From a checkpoint of a small image captioner.
Model: 28.8M parameters, 64-pixel images, encoder arch vit, encoder norm layernorm, encoder moe soft, encoder num experts 8, encoder patch size [4, 4], encoder layers 12, encoder width 128, decoder width 384, decoder layers 12, decoder norm layernorm, decoder activation star_relu.
Rows from block 3 of the image encoder of a small image captioner, named by matrix and row number. Rows with one number within an expert belong to one neuron, the router's apart. Each number is 500 + 40 x the weight over its row's rms, rounded and kept within 0 to 999. All counts start at 0. Numbers have three digits each.
Before each expert's rows are labels from the 100 images, of 14976, where the router gives the expert most weight on average: "responds to" is what is common among them. Only what is clearly more common there than usual is listed. The data: rendered solids tumbling over patterned floors.
# router: slot weights (encoder.blocks.3.mlp.router.weight, 16x128, trained with AdamW), inputs 0-127
# gate: expert gate (encoder.blocks.3.mlp.gate, 8x64x128), inputs 0-127
# up: expert up (encoder.blocks.3.mlp.up, 8x64x128), inputs 0-127
# down: expert down (encoder.blocks.3.mlp.down, 8x128x64, transposed), outputs 0-127

# expert 2
responds to: count: one
router.4:452478542555554520454410441402468484465463497452472473452502439503472484492433484502522468476521474470444478603609581593608534557538508514471551514513514522493523506547510534503501526568511529537445490457492551530476519527488506520525440489483451461481501436496454491460435461499496493442456475496462463451495530527470497534534466544465501494519537495571442462531532541542507518512478
router.5:432397495466509558581549546536503510525513463511496521487551495464445509470455491478469487503522470515429464409440409412479464520512525595532594509562534471524545506471514539520524518582530497517512550452514526563494499546429498497512451489463459546486512445512458501486495454489524488452524503498488487435481512517485504600485561497496534467528536545512531549533507513543495558563562
gate.0:485601453497515495535528506490421449548518549489446520547504543558491491457479518541514587526521496522574521484484423485498505497450483524510462484520462531483535437436535532532502523511472500451486462493576516477491573469586452446517503553538534412533484510489567434483601500518508480478478494454456456501458580474480526484574457441414469556469505504468493458490562541488502509482453
up.0:503563429439487494482500545548462527434504406579476520450542520480533494519437524567505521500558545525547443480490451496559477483498526516470476486566485461432558484453472525489513515459445497557490407494551493490506565500539492510561515501487506508560424526562462413560515540501501442453521553522417520471466538506518565524526492437456491525524455474581496480521532474495470434522498
down.0:500505452499496485440452516503525509362493410546527545531546476440541528484478483519512548528512557512499488477528402497534499527529453466459429508579536530494502494477480477468515496503474497608508407504481525475457517572502512537535530473558465571501484504577476527527548510498453493430523491460443513489485483549523562512492539469499516469614431523566476431526497491528488528531504
gate.1:468428442505519418463501495531493594442459477478499506501527453533461540555568491499538576421487519526440516475467483497492466542530469513497507553594488498499472516471452546558474500491510502491448528468564513567533552530533454532528524499417500438455427572444462526504550474483476501449502525506449449439497441541534479601556493512540475433504510502564471440506509465490509531476530
up.1:514459528513531536522480516508376632402539406528481471500497550488505540533536503460517431455530542471498510486483510529538513523432570453441467521500484472511462499510451454487550536516534438525518494519474460482505416494508468520425522498472466425508546515416531491587486510520586515516503542475485518503533527480477473476496509507566475483529484517468517547561474501522558574492433
down.1:466468457425468451457538477519583419466476526491530489501513539456535476491508495534486547472599472529512497430500456516462474475533510513554483518484519553503559499502489495482424390468425454453483578495563599524555526488486535511474501519470563519495487538549513486442549443400450548522458520486504533524527486545521478455501538516455484462547489557528490447442506478438511489476564
gate.2:482564547528509454420539487433571544525527519440499605515501508395529562517502533501506486501485491509503538517492499517493555443440467459568481474447485571532486439457521494432539565520556480472489530496513474501478426509529455516606451469460470499543435542527487492464511532470560499510510540430564512493539518465535430506499496503438489494562481546481515494504421468443441518515524
up.2:532506447542542476497525490515509559512505524526368528505528543438473529533457492512427534527441513369479482519460524499552450462512514531471476466458428493503484526461589568458528463500472527457562549482508542499541483478492462524499465471513491444492475514463529500484482481470610538424516477533484483472543494532466492418531540520413474562512565541533482517542540537539512462463544
down.2:466510483581493487460482485465534609471539590457432530496513531431491491575487485512399496536422543463466469473482525524497469521539513511521519479482479481501482495516538508474589501479468550503470549493476517487551451520503473485465517435534523444528485499435561504490453519413556520454494520497547487499561482519527536525624570507420472530540551491489490472587477553501504513444479
gate.3:414568497524523519484532477481577545453450539499543557519487489506551482465476500439476510426442470530566519523557553490460485501551532545508563464485462520521475516491521396523477414458421523526480488470544511544532425528455494492583457535529521574460477412487501503416520474461527534555471480478497519484492463502538527525549572466507517485528503427422465543478470503536454524504512
up.3:602480498513492495492479502503451412580537509503459458489528484490410507508511507554497523590613471498489486460490441500554489478452481439486437522518479510478510454485512601458493640547538513483512552529501499487456540486514506514414473488510478477544509562526505514497535546521426479468522495499547465559468527498432470475453432524457474528470470574562542488524519487471514470509505
down.3:471509492529548486466507486513561551490448479506504516471507529507533447518459519515516532445441547578593477491529515509484495480554480515523510461481495537526508506439494467498442434520423512454519523493535504502448447510415477493563482535541461525549567444604498545404513490400550531490421535494508479509445494513548481498549626532455488454506469546464492559507493440453475466515509

# expert 5
responds to: count: one
router.10:462499525533533503473465461479415548513475437454411487507504438414557543527455427491485472456523439509470499574538603540514582547524560521482553561568500482537493522527481530513507486546512533516439482438464490519485443502455522517468457470455482505482508454449499471509531422477433433439501502495523474468495477514540464533508511537556543523505541484504470499574500535566481492594530
router.11:454471506527519503469496523491426542477474460463453468522492452426581552562443404459512482405521438484462467520518584521504525556502583517468571548541523489521477480504525539532533484542540507503456468453510493558504443492421527536485432507473450506477532458468495474488536433497427451465487480499491502479494497504501437604511527550555514463511558516508472528543501529552435518562540
gate.0:494560602480419430543532482486515528575528479519501507559512461517552549491489557579549541542479482607546498509441548511467509510505478504517463493515503486523493491472512530499420501487563478507508495489489509458426460521569463508514487473581467501516457480515482442554501504496416541570488425484524472504532509506472469382535516489486447504470435503467460489473509519470549531386504
up.0:446539447495479519488495520497546414518491499537560529515491489488533472432456485433400569507564472523586544494504487533529524537563525490490494504459479554550525542424551477538475487538468471503517551506512422470508521506503514452547459490473467572535491404492492475536376501499444456492494530511494508467443506532501559555524459527466548465531513512419503494442577510467453569507522
down.0:520487460502553492527530530470609484504473512517500516529510517542520461517501529512450609529579480543568505433497508485522522551618509486472510520444467551499559495453533471500453452520480428467527487476471451516475462517441492457554518530492463565503521477570482474599399528469534471516475513498485464514424476486518528488514456502514536460561476427445479539443509457431553480484468
gate.1:419448480526479460451534475535501487435461443521504483510498543505567364471525474460502504569529512546499538492520483523467516498487471520455497436554489463467508493520495543536534523404522410529514511498505495446453567512508490491573581515508511568563487545421513504492466515491588511562498496550562503496494478506449513571445579473448440548488470468528510449454506478531529558495510
up.1:472463511422480446487509543520482534565477491487558508494462497521532524508506489534582439473535444483434545510485451471545493501444488511523472516404586501498444511447490483411445518534471496482515434547433464510520479442465520497546489478469488488515494546488508438564491549602531509562520492538504546556481435506522476488521487510512529494551431502574532454517473531487587616527475
down.1:496476501469541510515540523527467519514467414531571571521471469486408493463422443519550485490541510460402505505514481496522423466418481547523474521469549498541442483495468492434446531494479529543476451515405442498434530490491520519536531490510507521550435538495474445501559493583449503518487511517484497485495476472488513548571451549556553483477490492560508460544506574540469606481517
gate.2:527450520554518560537522499517552455467519505488574551481565577425427556513537496515532493476552500523411400489520436482461422528496499516477523504438407521470450437533547514489487493527550524494425562456564458535508486468434517492523550532530476492451521550497558508526601535495459515460522481516507537489461480451466462458499510519514485450478514481448487504539492481471533537424546
up.2:514539484550598481509527427490466421561509559531467530460516515505508434505567504492569508452471418543496500570531596573510507548438491392504451521562517486502553452486472434507484540463534471430492496478459471511521486494510534521492549546477463557507484514553431488422511478521555465490473414486476452463454512509518467518479526498493552515456515534503512561562496524482475541516454
down.2:490498463567477504521585481474445476487554514483552520453467540486498545495549527526514466457563482557471451557537456548498511558481471444466470489483469471496565521445504426469436577534553370404482486495550510487502460508492450448520459479466506485460511486536495532492513495573567480531448453493421485465541517450468509508424517524444567517414503501456495546512469501462513537477501
gate.3:499540555562472538522443531497500446504516482498496505546473615480441559450523485557482468542500553386524454494459562445517501436493484487471549475480562445523479479485486544434540521555486444534544534495522478494512491468465583510436423488474524550488457534463555526589528461518467528542506480528514593476483450508517478538540464481406476500539502440502513443515471508523540463471492
up.3:495469486558502550478471482528529535499476477515553466543569475449543471569469445547525453462451534492543481542477531498476474455528530504526495494462534483491448500577450538538484490486604473472488414483534484500496549524460551494470484524556447457518558485401562443518522521491542489526444535503519502532435508523542432521457473491486437598586465467521508434487512558517462399522482
down.3:542515514478482504483457490475552503577495500485543431486528475479523557558495481481460481492512499422499514579539498456476491520475559526502515522489525461529503488491454537526472503465596489518443486495472474503478566507513508559431528514552491436469518455392556501482498410470491503456486491557406518545425551487483408469462532552519466541601413476511579472484483525532487433492496

# expert 7
responds to: count: four
router.14:546519557547515508480457492536425569487572465417433496589483493537527487525510504430566553518502545510486508516477544465535454494435520524536507485451448477548430488434464498551540514501504545507513452462522449462467436516528535492535525486533475523544556481493525527469544512575581477551531461510501490494491432435474407515481530439513516535419514524532488567557525516538450434489513
router.15:515524500562525490516499483487450553555508477426450508528452517532480497497489554476536540550521521565518516565490528475551455483431507521508496452401458481539432513445514441453500456537451541497513508534505483417548401509502459456553592490519499609565474455494590532534548547553550501542473478504524479486487445480538491451425496503463504522435484461541540542537491488529506462483485
gate.0:558493578536398467496449439530504480566560456586458604499476482508490535523454491452539488507460530460488453491513492495522513580479500543475474535473548480475521524436486555531461502508483510508433451479521526508491515483419518491446438558543536547513497527486524489515450540528547450480532546504435515552527550505506509543469484482508531525457446517375527576548511485458482425455507
up.0:490547498466503492478497506454487438485613507457543529468498455528432511509478492514547456450521472397552559522589526533527489463530489488523522520508469576504497531361559523511469508576489514474522473552508553522520530509418577512438509493557480519510456463572473488469437511467454532491482490499460433498502438513523512523487492550547545523451438502512567532536547489524462454479465
down.0:491460513512528466544517526549447465434525486443549512515466476531361530572498490499574422463486518416541546560548527502510549478504518452465477510465447572514489504386468500545545584537500531458504525477423477488504541464474555526474509509519426529485486521559477548475511430458542503470511477473484428505484489508488498460554505486521506571483438529532547534521537501490532474450544
gate.1:444515519522476439515524510472447437528543512510496526575479496454516537493438511499459560530519491426424452541512501508537495538499529499532502550501449521454502474502445509460457555450475475433534510463516488496568471532504582535487496463529511588477510635472474515446530533468492587545444603511483551431504531460463525467448472493515511466524507556394518522433502525492489524508498
up.1:508488599487511424554490491547483486515540519521502508477490505547513488463380531541566477516455543417475479574466441507487493504447451491471478516436530453505517504495441492463418449521543553438512473491540472474505502477523555492443514473511502555526473492517518478527584463498545494521529502467489465540419502444531575510559569478549445551532471522580542463423527553461524536488537
down.1:473471573539507453509471516465515461556450453582482518528527514571519524475409590498547509492423512436469467555446478485504499459480508520461515471388542435498532505457437488443508418501553521463534493502551481482507490449533542414523499486469482519497533516514530524545566461485501499571528516495490424526445482497556538532489508424454447529489471513517532485428503515481584530459465
gate.2:475498516519578527473511449492545505439532555486502485515432529500433453419530508429471502546471565505494503488546467461428504587519523491450444498501474505497451504391492517520482440445493552509539480504422535505522545501551463566584508574491551623504542515464469456496452505508578449508515457439510533492486510459505479485474456490459505511478484524433517539490514515525586521491466
up.2:499504521514552558554510464538485541491474492533566518506552489523415440522479549452464508555521511517534500472503447495542520504577493539474513475500459494520436472470522499463515368403498449537535458518480490472471452513501503500586485482439520481510481476497447526573548537473521456469518561438449518490500489442523549500479579455387469456477529516436542530562493456567543500541521
down.2:513490487488521522506505505477443525561449469499591510498517496528408506522513531531455469507514558472558523518571431499530531500633493495474441502509468526519484485541521514564500469461440417493445466496588483456477469503475453490535547470439466450479477525509478561533535528488558508521546562513432554483517522477516548498530551440422504476496550437468524478570493438566565462539511
gate.3:444471503464571534456507433533555464515471420502482465509488517528505443540510536494566532504519520398478547435517460522414514517505545416506515540479510424470528524447490504451513515514455511450509466437511488507531511568494427478511490546534532518571556532528511441522472508494561546548489535545441510504559549522456578491572468532502467505474429500519471507440478450539457438497574
up.3:482547453491450421564476542533600565460483506586533523490540448464453453551466535533464529514508540466445460527492528445531437512452523474481523476465598459500506534533538438459539496526473449508486460538519522450479498555505450516542535497477470467463484448507482595479546489497554533483494459481496451444479500540537468472542428543439508520440455526531541502440452552508498497575550
down.3:473496437535482425516515503483494569411478505555582538516505413504521532514511502507517579554509519478498502485504522445498409466467530502444454530463551444492487526575540456442513534523491477531536473521493524408429545561531494519554491517483502478453416492547463553460476533522610530551530492489504476528449519495508478541544454528478489476466446483512559514430503594485495552521484